config = dict(
    arch='mobilenet_v2',
    weight_standardization=True,
    depths=[6, 6, 6],
    kernel_size=3,
    widths=[96, 96, 96],
    residual_init='none',
    optimizer='soap',
    shampoo_beta=0.99,
    batch_size=256,
    epochs=25.9,
)
Rows from block 11, named by matrix and row number. Each number is 128 + 32 x the weight over the matrix's rms, rounded and kept within 0 to 255. All counts start at 0.
# convs0: expand pointwise conv (model.blocks.11.convs.0.weight, 384x96x1, standardized in use), inputs 0-95
convs0.159 [110  97 117  94 126 104 183 124 120 107 152 137 116 119 108  58 124 128 131 123 114 140 159 184 153 140 126 139 133 170 108 155 109 113 129 150 158 143 107 133 116 118 169 171 113 117 141 168 122 127  98 176 115 110 119 143 160 102 171 152  82 122 156 160 169 111 141 196 124 112 126 138 135 131 109 153 128 157 182 144 103 123 176 189 143 119 130 109 130 111 145 154 159 157 155 128]
convs0.160 [179 128 114 131 152 169 151  89 166 183 142 135 124 169 114  55 143 129 112 112 132 135 137 133  92  89 103 104 141 119 138 100  88 118 210 131 107 136 109 189 186 150 149 135 145 104 102 152 100 168 116 129 135  88 158 145  86 113  92 161 121 103  83 154 128 127  91 150 153 140 210 113 137 155 110 165 158 178 162 175  40 173 116 131 142 129 121 114 182 141 135 104 119 131 112 154]
convs0.161 [161  71 135  98 145 137 119 141 122 128  97 121 161 101 141 100  87 124 165 143 139 129 159 119 158  90 154  74 105 128 109 106 116  71 157  97  89 104 126 114 110  58 124 137  90  74  91 205 117  79 123 116 106 128 107  57 124 104 164 145  99 139 188 166 157 107 139 127 135 131  93 119 150 137 160  91 100 135 161 158 119 196 122  35 146  99 154 160 150 181 105 159 137 164 168  98]
convs0.162 [ 87 124 120 177 127  38 151 112 114 130  82 195 139  71  94 155 160 125 131 182 109  95 134 132 146 153 120  97 179 137 121 109  88  75 155 113 116 177 168  87  88 163  46 104 125 135 146 102 107 134 189  82 176 103 144 133 142 191 151 187 101  94 156 170 160 109  89 143 166 150 129 122  98  98 118 122 147 102 155 131 110 187 114  95 171  71 139  44 122 143 156 182 132 149  87 109]
convs0.163 [157 139 157 152  96  51  59 149  82 151  66 139 138 105 147 158 115 151 129 118 124  39 127 135 177 123  91 160 134 123 125 184 142 114 150  75  80  59 127 136 159  97 170 161 161 141 120 148 130  91  66 135 123  67  83  99 108  76 120 143 117 118 156  38 127 129  77 130 177  87 135 117 116 142 128 147  53 112 127  94  82 157 160  81  95 117 136  25 125 141 138 103  79 103 158 137]
convs0.164 [120 130 194 147 134 155 172 122 131 185  92  61 115 202 186 110 131 144 117  90 173 122  93 108 131  80 168 152 111 111 111  87 179 118  92  87 196 152 152 120  81 118  73 105 140 143 115  57 123 139 105 170 163  84 156  90 102  81  79 146 164 100 193  46 193 176 102 145 160 125 146  37 148 139 162 135  99 187 159 182 103 155 151 173 111 116 132 152 117 123 128 135 138  89 136 126]
convs0.165 [125 128 101 122 117 157 130 130 156 195 117 130 105 151  93 136 175 148 141 125 183 123 193 176 142 188 112 125 124 123 157 179 124 160 149 147 150  78 177 126 131 127  99 160 127 157 101 150 148 160 127 130 104 206 106  90 138 110 151 139  98 144  33 114  86 135 144 139 105 182 151 123 117 187 160 126 118  55 177 178 116 111 134 141 143  92 216 161 145 140 125 180 142 155 106  86]
convs0.166 [106 171 103  86 141 103 166 156 138 111 142 166 129 131 130  93 102 141 147 115 153 171 128 197 188 142 130 145 117 161 127 107 114 131 147 102 181 153 151 147  96 121 134 118 163 101 131 204 143 130  84 177 114 146 131 124 145  86 162 138  95 163 183 133 144 123 139 159 146 163 127 137 138 152 114 171 144 193 175 130 146 145 145 162 124 159 176 162 109 133 109 158 139 148 150 137]
convs0.167 [108 102 127  87 145 136 164 113 128 154 115 101 138 131  82  48 170  73  74 108 133 129 111 151 105 108 120 119 104 124 124 125  87 143 132 143 150  82 107 112 156  80 155  99 163 159 133 154  92 163 151 141 114  81 185 126 128 178 108 126 104 116  81 136  78 125 139 124 110 160 156  94  94  94 151 118 156 120 158 145 119 110  99 168 141 155  66 168 143 105 121 167 151 182 123 171]
convs0.168 [120 102 151 126 135 124 149 154 119 105 102 125 136 154 114 117 155 128  64 147 106 119 158 123 125 164 134 148 147 167 112 157  81 117 184 139  97 158 139  96  79  77 105 129 130 147 189  74  54  85 100 114 138 139 146 112 149 158 186 159 104 131 127 128 163 108 127 199 156 138  90  33 106  83 144 128 124 149 109 145 110 156 113 123 162 142 159 137 108 188 131 179 118 168 114 168]
convs0.169 [112 158 200 109 151 120 100 118 167 152 132  85 125 150 188  90 146 131 164 160 149  76 108 134  58 103 161 145 114 106 134  81 181 165 157  96 162  54 115 137 100 159 100 101 145 161  73 170 115 173 135 107 140 182 132 152  75 120 116 119  88 120 171 163 135 104 160  95  87 104  64 136 176 147 113  67 127 161 159  84  89 107  55 102 163 110 141 110 150  89 164 105 105 113 169 157]
convs0.170 [ 93 135 113 167 154  60 121 130 149  66  98 110  77 109 142 141 112 155 144 144  94 145  84 110 107 123 117  85 100  88 105 111 150  74  75 118 123  95  80 103  93 165  94 138 115 180 130  74 152 171 128 137 134 121  76 108 126 108 114  88  85 133  85 114 155 175 149  71 112 113 142 107 160 129 134 193  72 112 164 136 137  72  85  86 155 101  99 143 114 183 159  83 149  80 108 164]
convs0.171 [187 159 127 104 148  57 162 123 117 217 159  86 102 121 132 144 154 129 183 145 150 159 113 146 162 186 147 157 101 185 141 137 176 134 135 117 115 168 188 146 133 138 139 103 185 165 190 108  71 145 150 112 134 100 101 103 113 130 174 133 114 179 146 100 147 165  92 107 133 125 122 105 159 104 112 109 143 161 158 114 133 128 121  99 160 158 196  89 156 148 161 171 127 160  91 120]
convs0.172 [115  91  90  91 118 100 195 137 135 111 128 176 149 118 136 152 110 141  72 144 107 170 141 114 173 187 148 180 136 124 106  94 133 147  90 114 124 144 153  93  96  97 116 135 121 149 162  89  43 174 125 119 106 119 191 123 154 185 134 173 161 152 125 148 152 109 138 167 201 121  86  87 110 141 146 181 166 158 131 174 165 166 144 141 135  87 127 147  84 207 136 146  63 109 110 134]
convs0.173 [123 125 156 109 102 107 106 134 114 162  32 122 115 122 139 137 101 182 129 126 133  95 123 126  39 104  72 191 108  98  84 142 126 128  90 151 119 176 175 106 154 181 134 183 151 151 170 157 149  89 129 164 161  73  65 111 134 109  99 143 169 121  93 119 176 179 187 163  81 134  95  99 117 112  94 160 159 136  87 126 134 112 158 156 118 123  81 165 147 128 139 106 144 136 115 107]
convs0.174 [133 133 105  98  75 188  87 120 154  87 125 170 136 106  88 157 103 155 124 124 117 125 179  97 110 185 150  98 157 132  46 165 111 167 124  34 128 126  96 152 123 128 163 151  82 146 103 101 135  65  83 163 109  90 118 147 196 108 101 119 148 159 156 103 163  76 110 219 174 190 132 114 120 102 139 135  97 102 148 102 108 220 150  85 119 109 188  97 135 107 138 137  68 192 138 192]
convs0.175 [149 108 113 141  91 161 129 149  73 111 153 172 148 111 100 142  57 134  97 124 166 151 172 171  83 157 141 114 165 185 116 136  91 123 108 106 171 105 114 114  98 154  94  75 119 159 147 124 143 135 147 104 118 143 114 147 146 124  97 108 182 158 133 146 128 166 207 114 186 161 162 132 130  44 124  98 114 142  98 138 123 119 173 107 156  91  80 156 112 126 170 170 113  94  82  98]
convs0.176 [158 167 173 141 144 167 131 113 134 185 135 114 171 143 107 124 128  97  87 112 147 156  87 142 113 123 123 167 140 139 140 150 101 139  84 108 113 141 160 162 116  81  89  62 151 237 117 111 128 161 110 144 140 140 133  84  29 128 122 102 106  98 133 146 168 110 138 171 104 131 132 159 165 136 150 101 141 144  94 112 122  62 125 145 123 121  63 129 154 150 143  78  47 110 166 117]
convs0.177 [116 133 148  90 167 162 165 116 134 111 183  98 137 138 135  78 109 106 154 134 167 146 147 141 194 142 177 143 138 172 145 151 154 118 158 123 134 137 157 186 118  74 149 102 140 105 163 136 105 109  72 149  85 110  79 141 118 138 171 113 110 150 114 169 135  65 124 102 142 107 129 168 134 110 128 138  90 144 185 134 125 130 132 115 164 167 140 158 129 176  92 157 127 122 172 107]
convs0.178 [110 156 176 137 106 131 149  66 190 130 109  85 175  72 128 146 116 119  98 159  75 114 113 114 120 179 112 145  78 145 139 116 133 174  70 156  89 121  98 164 130 103 199  89 163  91 156 198 129 155 158  89 179 161 155 160 132  69 170 145 128 120 155 123 176 143 145 144 179 176 156  95 148 157  73 107 113 134 171 131 101 118 101 159 143 134  85 133 107 126  78 142 140 111 144 161]
convs0.179 [164  82 111 168  65 121  84 143 126 135 131 212 177 163 147 188 116 178  81 120 135 131 154 119 153  71 150 140  96 129  76  97 147 124 134  74 144 116  88 113 150  96 110 115 170 142  84 187 180 137 114 120 111 124 154 111 136 122  78 168 123 114 130 201 152  92 157  72  98  24 109 149 116 131  88 145 146 120 116 130 151 130 155 101  70  89 164 163 183 137 155 158 125  68 147 140]
convs0.180 [123 159 184  77  44 170  55 133 134 115 183 134 154 105 149 175 149 141  96  91  86 105 149 139 161 105 125 169  95 162 146 134 146 168 139 108 147 122 152 177 169 114 100 120 115 170 128 179 121 136 161 112 143 194  58 109 137 122 115 127 110 153 146 112 120 108 175 102 156 160  94 129 122 173 188  96  87 139 145 105 137 155  74 109 113  87 144 112 151 128 107 165 106  70 109 111]
convs0.181 [125 165  95 141 130  95 130 103 157  98 144 128 155 141 127 111 139 147 169  93 121 149 112 176 136 175 124 149 129  87 135 156 144 100  86  88  99 133 106 130 131 127 113 131 186 111 159 154 114 138 101 111 154  91 111 134 140 111  78  99 106 145 156  69 141  69 106 114 149 113 161 105 147 118 162 136  85 150 161  83 106 133 136 112 127 154 143 137 106 158 141 132 183  76 123 143]
convs0.182 [103 141 145  73 156 180 130 239 126 190  91  78  88 114  81 133 156 136 118 145 113 133  93  74 104 191 121 129 117 105 123 120  97 113 106 136 155 139 101 122 123  64 133 121 159 137 139 150  75 102 108  92 124 104  87 122 111 121 135 194 162 115 153 143 207 141 162 139 125 132 162  38 172 133  89 180  80 157 128  92 142 135 128 119 133 177 122 168  95 103  99 114  99 132  70 153]
convs0.183 [154 149 102 154 107 118 125 113 100 135 142 124 197 119  59 146 160 147 157 163 127  82 160 198 141 162 135 132  90 119 115 128 139  72  97 102 110  87 106  76 116  74 133 168 116 165 142 128 160 134  92 110  87 130 172 168 123  95 121 122  97 139 113 112  72 138  76 154 136  97 169 164 132 147 160 113  91 103 177 194  99 113 160 102  57 109 192 145 147 167 148 165 120 118 121  88]
convs0.184 [157 127 150 135 123  64 109 122 153 119 126 114  89 159 141  76 117 117 156 131 119 134 105 164 125 160 165 135 167 102 125 129 181 109 107  55 104 127 127 119  99 168 104 135 161 120 118 100  98  88  99 135 106 126 132 107 140 138  80  87 108 161 145  99 167 107 104 128 126 115 107 104 139 127 157 137 156 149 138 131  76 136 115 124 139 161 146 151 123 151 153 100 175 118 116 150]
convs0.185 [149 116 131 192  77  80 117 145 101 143 172 184 115  93 114 111 177 184 177 109 126  83 218 140 136 132 142 113 130  79 101 144 168  92 129  92 124 136 173 123 188  94  96 155 136 159 125  81 121 148 125 131  85  99 154 133 114  47 127  88 111 125  56 102  85 160  93 101 131 167 116  83  72  83 146 144 105 105 133 140 125  81  94  92 113 114 161 122 162 178 172 178 143 109 113  93]
convs0.186 [167 127 157 144  63 171 142 124  92  87 158 188 132 132 102 138  93 123 102 156 100 185 134 170 112 118 106 135 122 148 113 125 116 111 101 135 125 120 136 150 106  78 119  68 121 118 148 159 117 132 116 115 148 175 173 183 147 116 144  99 129 138  66 126 152 115 142 128 171 150 178 197 131 147 145  90  91 121 159 145 161  85 174 121 141 109 108 146 142 119 134 173 123 122  78 136]
convs0.187 [137 164  63 129 107 112 108  99 135 147 142 142 104 137 150 175 148 159 145 145 150 134 143 140 117 118 203 152 145 179 119 109  80 165 147 158 137 173  99 172  69 101 167 121 134 134 172  85 137 122  92 134 139 141  80 146 103 131 135  94 171 142  81 222 101  71 121  88 111 100 151 148 133  80 140 161 121 162  42 112 143 122  70  97 166 108  96 101 123 105 161  92 119  49  55 119]
convs0.188 [145  88 150  68 113 129 159 191 117 199 134  88 121 128  89 140 132 108  95  98 141 140 110 134 105 104 164 157 130 104 177 105  84 185 103 132 127 141 144  95  67 132 110 121 116  99 127 163 138 130 143 137 122 121 109  92 101  62 127  95 103 130 140 112 173 158  87 186 169 207 137  85 122 128 173  68 145 160  41 137 107 138 174 107  98  83 174 123  81 117 107 139 143 141 162  93]
convs0.189 [119 149 139 165  79 131 164 129 141 154 138 155 219 112 155 128  72 148 164 114 165 119 140 109  79 157  86 159 109 151 162  99 120 133 108  57  72  82 137 129 114 148 116 116 148  84 122 132 148 159 120 143  99 129 150 142 132  74 115 136 135  91 158  87 145 198 157  92 140 165 175 142 160 130  98 138 119 193 163 103  65 105 155 180 144  86 145 119 107 139 174 158 105  85 105  97]
convs0.190 [108  95 155  84 160  87 190 108 152 178 101 111  71 129 115 127 100  95  94 107 134  99 112 113 133  96 148 121 132 122 131 132 168 176 144 115 109 128 132 112  74 165 136 136 118  96 121 148 116 134 123 157 123 114 106  98 139 141 142  88 125 148 107 175 143 138 128 148 128 167  69 117 128 110 167 128 170 167  77 168 136  80 140 134 102 177 157  95  80 126  90 123 122 179 149  55]
convs0.191 [146 115 144 132 141 105 121 131 126 106 123 142 181 170 121 151  83 123  75 124 167 182 122 109 122 142 131 173  94 127 120 136  91 117 107  98 120 102 141 132  93  50 187 176 157 104 192 201 115  94  66 178 133 151 150 100 152 150 189 158 172 113 119 173 190 112 133  72 138 106  85 102 139  75 167 139 102 178 163 103 125 130  79  80 183 107 107 107 127 144 123 184  69 154 129 119]
convs0.192 [140  96 170 158 123  77 158 103 143  86 111 116 111 133 160 112  91 171  89  98 212 159 133 212 128 110  81 130  79 157  44 152 110 134 102 134 144  81 124 113 164 195 111 153 162 101 141 111 151  90  95  44 127 133 140  80 170 124  84 122 166 143  96  92  98 129 123 182 121 130 187 104 118 204 101 115 103 137  85 101 125  38 146 165  99 132 128 160 161  91 120 127 132  78  97 127]
convs0.193 [216 105 180 148 151 151 140  98 104  82 126 162 112 137  78 110 122 110 130 142 120 147 115 154 102 116 104 143  72 169 109 154 201 116 111  85 101 189 163  98 133 159 139 113  98  91 128  95  97 136 132 134  90 173 129 148 140 128 173 140  83 151 114 114 128  52 162 141 144 152 113  91 157 192  69 153 113 131 132 113 168 193 178 139  79  88 173 155  66 115 144  68 194  86 135 109]
convs0.194 [ 94  81 186 176 100 147 140 149  79 123 155 212 104 108 118 105 121 185  75 141 155  89 105  63 152 142 172 158 116 113 140 161 129  80  98  40 135  72 107 120 203 114 123 111 157 148  63 112 130 167 124 130 113 130 100 156 121  97 100 174 103 153 110  80 120 192 115 110 112 159 159 186 161 155 106 196 155 108 153  90 160 147 133 158 125 109 130 119 132 161 136  99 166  95 145 147]
convs0.195 [ 83  96 223 168 125 142 149 144 132 155  96 146 107 122 145 184 100 136 204 110  87 106 197 184 130 114 148 136  94  93 153 193 120  92 180 128 122 137 153 142 129 172 111 151 100 104 143 102 119 114 103 154 144 113 116 121  67 182 114  83  94 119 136 152 130 152  94 127 149 127 122 156 141 127 130 144 157 170 125 150  83 210  82 117 131 126 127 108 143 118  78  91 185  56 112 195]
convs0.196 [163  98 134 197 116 121 165 134 160 113 109 123 141 141 132 109 140 115  82 114 132 122 135 185 124  97  65 164  86 101 115 154 174 114 165 125 119  84 135 155 149 162 170 141 153  94 120 122 199 103 104 101  95 108 134  97 117 123 162  86 121 106  92 117 106  63 134 102 159  72 101 103 109  90  61 102 175 173 164 134 139 196  73 125 182 197  70 115 131 148 130  99 134 119 156 123]
convs0.197 [129 191  85 102  73  96  84 147 129 124 132  99 123 137 111 136 106 103  90 140 145 149 142 137 113 140 104 137 122 128 152 113  68 161 123 109 142  87  96 165 188 214 144 162 189 154  91 211 197  85 154  95 145  81 116 121 197  78 128 151 103 109 100 162 152 145  45 117  83 149 196  60 171 158  71  96 129 124 130 159 151 103 130  90 115 152 138 128 133 118  89 115 149  89 160 151]
convs0.198 [134 193  85 143 187 138  69 113 144  87 174 137 143 162 148  87 188 181  96  92 133 143 113 122  58  75 140 118 129  91 121 166 133 164  95 107  76 129 144 137 157  90 140 113 151 185 139 128 144 168 120 130 131  70 113 109 123 142  88 128 112 134  95 118 105 165 118  99 124 123  42 127 216 127 126 129 153 165 110 116 143 110 198 130  92 119 163 110 152  96 157  96  60 189  64 129]
convs0.199 [137 128 115  98 126 125 132 137  85 132 156 104  87 198 172 119 179 129 145 155 156 106 125 164 161  80 106 153 162 113 101 138 157 122 141  82  92 119 131  74  48 180 115 113 167 155 134 111 162  79  58 123 173 150  70  66 107 166 179 132 102 141 114 104 118 145 133 165 128  91 173  67 111 111 109 134 106 131 170 161 100 132 151 135 171 160 130 120 110 122  99  95 112  60 108 178]
convs0.200 [149 141 151 168 119 157 113 165 156 138 104 121 149 112 111 133 155 143 155 125 122 199 152 155 142  55  91  64 122 117 128  89  92 180 191 148 100 105  42 186 167 156  90 136 111 175 175 196 142 133  55 119 231 141 198 159 116 169 118 109 151 136 133 148 120 158 125  87 128 103 107 151 147 168 123 123 153 137 104 125 178  87 188 142 183 158 160  94 136 104  96 129 150 148 120 109]
convs0.201 [143 129 231 125 182 177 206  87 173 132 142  77 148 107 171 157  89 161 136 142 148  92 117 100 126  75 189 105 143 161 140 121 116 106  96  86  98 132 147 103 138 156  71  76 112 203  33 128 176 139 155 137 135 136 138 138 128 173 130 118 176 150  96 136  92  59 182  55 133 110 135  63 107 136 100 148 121 129 154 137 141 164 152 146 168 128  41 160  86  69  89 151 115 121 161 122]
convs0.202 [129  96 152 105  79 107 138 158 133 111 144 137 140 104 118 113  72 121 165 123 203 166 160 167 125 150 118 147 111 100 112 130 157 118  90 109  89 168 164  99  80 198 197 158 110 122  89 124 185  74 121 124  98 116 140 106 133 144 158  49 107  95 124 122 125  96 151 129 102 105 142  81 139 123 141 111 147 132 159 141 113 168 154 174  59  98 106 109 195  91 147 165 182  45 151 154]
convs0.203 [126 125 148 140 207 126 133 116 141 202 129 123 122 109  95 159 189 120 109 167 161  95 161 147 112 115 144 140 118 122 138 114 137 116 149 140  95 112 120 145 134 110 122 120 103 115 163 184 177 161 109 103  77 153 132 150  72 148 110 141 130 124 155 128 101 147 189 149  99 151 146 164 130 152 153  89 136  56 207 153 141 121 144 113 109  80 132 173 172 119 155 231  95 130 111  98]
convs0.204 [ 90 165 140 135  92  83 111 159 111  93 184  94 108 154 162  93  85 163 170 163  59 152  71 110 158 163 149  57 183 147  90 119  59  86 109 122  87 113  90  93 104 137 125 151 170 137  78 114 207  87  53 104 184 119 142  97 128 120  89 126 118 113 106 154 131  81 138 149 149 122 148  76 156 128 152 117  99 113 127 145 150 201 105  97 123 143 153 122  90  24 148 114 112 125 118 127]
convs0.205 [134 113 192 122 195 127 124 105 123 139 165 158 140 159  91  98 101 124 129 183 175 120 157 139  87 126 115 166 100 178 113 148 113 137  96 120 165  88  96  76 105 100  91 190 162  67 109 146 169 162  98 149  89 130 133  94 158  97  79  47  81 190 109 104 126 169 106 104 148 152 117  90 145  75 139  57 162 113 141  96  94  97 176 164 142  85 151  57  73 132 118 111 182 160 110 134]
convs0.206 [ 98 165 170 132 100 113 102 159 153 149 127 188  62 121 181 167  85 121 125 163  92 110 146 133 163  85 104 129 147 107 119 101 182 180  90 139 138 213 133 156 100 193 141  82 150 102 132 160 156 213 202 138  69  78  97 125  88 138 131 194  80 147 135 112 137 140  82  93 109  94 103 102 107 129 188 209 107  83  95  97  73 154 104 137 126  71 131 131 146  87  97 180 148 118 137 108]
convs0.207 [127 128 156 117  80 135 157 135 168 160 122  71  98 145  71  94 139  75 131 191 149 126  80 126 141 157 101 132 142 208  78  74 135 185 114 173 110 165  97 119  47 149  81 136  99 102 158  68 150  80 139 131 109 111  37 188 134 134 135 111 182 155 157  91  92 182 124 157 145 114  96 149 127 133 149 107 149 151 157 119 160 158 168 165 146 129 126 138 120 141  24 117  51 145 134 110]
convs0.208 [102 143 140 155  99 143 131 139  83 101 171  65  83 165  93 128 142 159 157 125 219 135 126 140 131 137 111  75 124 125 150 120 147 126  72 154  94 106 131 129 156 141 119 104 159 146  82 102 201 172 129 102 127  88  53 121 130 119 132 171 123 148  91 178 146 169 103  96 102 130 135 214 124 167 123 144 125  93 122 126 175 119 144  86 148 146 106 136 146  66 153  51 143  72  70 135]
convs0.209 [120 152 116 168 142 128 104 151 153 182 121 136 135 118 105 130  84 143 206 157 106 143 166  96  82 128  52 124  90  98 134 144 158 111  87 103 116  55  77  81 130  69  91 145 111  82 133 184 121 126 113 157 138 129 108 121 126 134  95 149 164  70 172 119 124  97  95 131 177 124  56 142 117 116 137  83 108  76 208 149 111 101 168 112  66 133  94 142 102 158  78 166 116 133 126 177]
convs0.210 [159  89 164 187  89 149 147 126 100 117 107 144 107 221 187  82  85 137 183 102 116 103 103 140 123 121 107 118 137  52 119 150 144  99 153 121 156 140 125 120 136 142 137 162 137 169  49 107 107 134 126  92 109 167  87 113 137 199  74  99 133 161 175 130 164  91 159 138 109  89 149 116 129 117 102 137 116 180 143 145 163 197 135 111 160 121  88 129 114 103  96 138 166  46 119 131]
convs0.211 [ 49 104 120 151  93 128 115 144 117 145 144 171  55 144 170 145 126 154 116 151  79 151 123 176  93  54 106  66  71 143  73 109 152 173 158  89 122 151 122 147 148 193 107 174  51  70 130 122 113 107 157 115 144 103 116 105  95 130 132 120  89 175 131 140 109  99  76 124 163 131 120 136  82  79 119  67 162 175 106  99 142 170  94 123 169 124 111  97  99  93  85 149 102 102  79 119]
convs0.212 [130 130 176  94 114 123 176 141  84 134 155 111 129 125 107 105 113 148 121 184 136 131 120 126 142 106 100 112 193 141 153 131 121 131 105  73  87  66 170 100 149 143 108  98 101 115 125 102 202  93 138 116 113 115  87 179 135 144 158 132 117 122  98 130  70 131  85  91 105 178 141 150 114  97  84  86  87  73 121 100 129 171  73 126 123 126 128 104 158  64  96  82 134  88 157 164]
convs0.213 [177 124 142 158 205 136 120 144 133 122  73  95 143 145  83  89 106 129 110 135 125 102 154 125 106 149 162 127 134 106 151  67  99 124 139 119 105 123 122 135 151 126 142 131 150 109 108 142 108 171 131  97 101 108 121 110  59  54  96 136 134  98  79 196  95 102 126  88 107 121 165  56 113  93 148 164 122 137 130 106 113 142 133 110 175 148 102 118 119  89  80 126 135 128 104 130]
convs0.214 [132  94 122 121 151 124 140  84  62 107 142 141 117 128  91  86  86 125  79 155 142 101 103 169 172 138 144  95 190 113 120 129 104 120 115 130 160 170 177 145 179 124 134 119 110 108 121 112 153  96  94 123  80 116 157 135 124 144 121 158 130 101 138 142  90 106 118 200 122 142 128 163 117 173  82 137 101 105 116 117 127 124 104 126 123  82 116  77  94  99  98 134  84 141 108  84]
convs0.215 [165 120 102 116 164 139 103 170 116 103 174 102 188 165 145 151 114 169 116 137 142 154 113  73  89  76 158 128 169 138 139 111 110  91 118  65 114 104  75 121 135 208 122 151 110  48 116  92 123 170  99 122  76 112 107 112 125 123  97 138  92 109  95 170 156  87  54  82  96 156  88  78 162  97 153 169 170 131 110 125  63  90 170 213  70  52  80 119 122 143 128 142 105 143  97 147]
convs0.216 [156 164 151 119 112 137 110 112 150 164 123 114 118 134 119 159 147 118 165 161 145 107 129 140 134 115 147 117 132 119 182 137 164 142 137 143  94  70 111 177 172  98 113 154 160 133 127 142 147 177 137 108 104 151 171 141  79 130 110 206 119 125 146 116 117 131 115 171 131 172 180 211  98 128 182 101 123  47 199 226 106 117 100 133  64  88 125 182 142 124 122 134 160 146 137 110]
convs0.217 [129 160  82 104  93 150 148  52 156 116  85 162  71 145 177 134  44 132 137 175 130 132 111 152 158 137  67 146 112 118 121 153 130 116 117 171 102 196 102 220 108 132 124 118 131 125 139 145 136 118 120 118 165  98 116 181 163 119 111 166  95 180  88  94 155 107  80 148 130 150 140 134 136 234 135 152 111 116 174 137 151  41 139  98 180 166 115  86 142 128 163 112  72  83 121 148]
convs0.218 [116 107 167  93 179 126 206 131 122 144 189  44 141 101 107  76  98  95 185 136 128 112  65 150 137 102 135 154 104 134 137 158  68 149  69 136 147 119 189  77 130 119  96 137 144 111  71 110 113 132 131 140 100  74 122 108 156 138 136 118 161 113  76 158 161 179 131 148  94 115 131  90 133 176  92 165 143 103 143 139 129 151 119 191 133 101  76  91 146 111 118 165  95 154 136 178]
convs0.219 [108  79 135 127 144 143 111  61 111 100 131  88 146 129 126  44 159  83  77 125 145 121 122 117  69 118  95 145 180 120 164 162 130 212 147  99 202 115  78 124 195 167 110  93  56  92  92 126 106 128 113  91  61 133 131  85 155 102 144 136 105 130  81 131  73  90 116 165  58 137 150 114 131 158  80  94 130  90 108 165 146  67  92 232 133 120 135 155 118 110 151 104  86 143 176  59]
convs0.220 [160 158 149  83 183 107 139 171  82 125 135 105 151 147 150 145 101 160 130  67  60 131  60 148  89 113 149 110 104 110 187 124 134 131 108 181 106 177 159 132  96 103 107 110 130  82 158 195 129 171 161 196 129 136 118 157 104 146 168 219 153 155  20  91  92 120 138 113 165 185 104 109 155 182  94 178  94 122 120 158 162  88  85  84 144 158 132  66 148 142 123 124 125  95 198 148]
convs0.221 [ 99 125 152 146 101 208 146 104 131 109 118 115 116 149  94 154 130 127 106 110 116 167 113 115 104 149 116 125 179 119 143 132 177  88 101  86 124 143 131 106 134 104 150  88  89 134 119  74 155 161 126 121 147 162 125 104 177 146 167 159 136  94  97  89  92  94  75 146 131 122 158 133 150 151  92 166 102 125 116 130 155 104 148 105 116 194 143 148 105 146 103  95 112 105 100 109]
convs0.222 [175 148 201 109 111 181 115 109 183 129 205 109 183 157 154 151 166  89 151  97 141 103 117 151 151 125 128 169 113  97 120 168 111 159 113 146 140 119 185 164 149 121 186 116 138 180 156 119 156 153 124 153  56 105 107  86 102 176 106 135 161 129 123  94 148 143 119 129 118 103  64 117 150 153 125  94 119 123 126 149 137  91  94 190 124 111 152 113 154 113 149 103  64 131 135  71]
convs0.223 [181 165 179 162 115 180 135 131 182 102 126 127 151 134 125  79 109 101  99 112  81 122 144  72  79  91 134 121  55 202 148 129 139 177 140 104  88  63 133 102 181 131 125  99 129 152  77 179 107 129 129  78 100 148 121  75 111 144 141 109  58 153  83  81 145  77 102 140 136 180 190 120 135 183 100 142  61 111 134  85 154 119 147 142 201 163 141 141 152 100 145 124  68  78  93 135]
convs0.224 [ 32 212 176  92 127 138  89 113 163 143  64  79  83 134 160 121 140 197 187 143 128 119  75 147 134 125 157 146 168 144  95 178 167 102 142 155 111 157 121 136 100 151 138 104  74 130 161 129 147 133 150  71 118 143 135 173 119 146 101 192 117 114  98 127 137 101 167  73 141  98 183 160 105 113 174 166 168 108 152  81 147 125 138 122 129 156  66 116 170 104  90 108 114  64 132 143]
convs0.225 [157 125 179 167  68 181 114 128 153  73 113 100 202  91  71 126 153 114 165 100 119 157 145 131  90 144 149 149 130 124 188 167 130 128  94 162 118 100 161 207 140 170 119 211 162 136 163 129 167 116 126 199  99 145 106 138 105  72 101 139 150 134 114 141 138 162 127 114  86 147 221 119 139 141 153 127 134 150 159 109 118  87 169 155  99  75 173 117 114 146 208  82 152 116 130 141]
convs0.226 [ 74 172  99 131  91  72 123  84 102 139 146  91 128 155 135 126 103 140 103  70 123 114  99 106 150 114 159 103 122 202 128 150 146 154 109  98  99 129 149 129 164 108  78 148 149 127 178 136 124 119 126  94 208 144 126 160 140 102 113 123 140 168 134  76  92 130 116 171 108  66 174 126 130 114  88  86 112  67 149  63 144 112 146 178 114 111 135  61 133 162 109  87  65 123 194 156]
convs0.227 [ 99 152 173 146 143 173 186 133 109 119 156  79 157 153  69  97 142 118 122 135 164 150  98 129 159 136 133 117 122 132 169 124 186  99  96 119 142 153 147 121 181  96  97  77  95 156 114  69 128 114  92 102 112 122  45 192 130 136 161 157 121 163 118 124 106  99 125  97 107 154 182 165 112 141 113 166 104  93 132  90 104 120 144 131 116 112  93  81 129 104 122  83 117 101 176 148]
convs0.228 [159  80 146 131 128 179 139  88 141 147 149 154 167 124 150 123 149 175 141 144 134 109 129 152 116 117 108 196  71 120 114 151 122 101 127 163  95 164 105  96  85  81 161 127 118  88 128 147 174 117 207 172  97 163 126  97 146 135  81 147 177 146 163 112 153 146 118 130 154 160  98 151 130 167 148 135 108  93 171 128  97 102 136 102 210  93 130 105 104 134 128 138 111 147 164 109]
convs0.229 [141 131  86 101 168 166 141 155 135  77  95 154 132 124 144 131 156 175  83 140 146  84 121 142 110  92 162 143 149 148 178 117 132 168 124  92 125 208 169 128 113 211 150  66 135 133 113 142 145 155  98 123  85 118 106 104 152 109 185 152 156 144  71  58  84  78 172 162 107 127  88  79 145  99 132 110 127  91  83 125 143 186 187  89 132 121 106 131  83  86 202 104 159  89 107 106]
convs0.230 [106 195 163 123 144 142  99 102  94  98 138  89 186 101 138 106 138 148  77  87 149 121 110  83 145 136 111 147 115 123 112 106  97 164 155 155 112 129 187  96 146 176 120  68 173 221  89  88 140 138 158 131 171  52  92 103 157 169 134 112 136 111 120  79 103 129 129 127  89 142 119 161 153 186  43 103 126 136 171 138 163 162 112 110 103 112  92 110 180 123 142  69 145 111 139 143]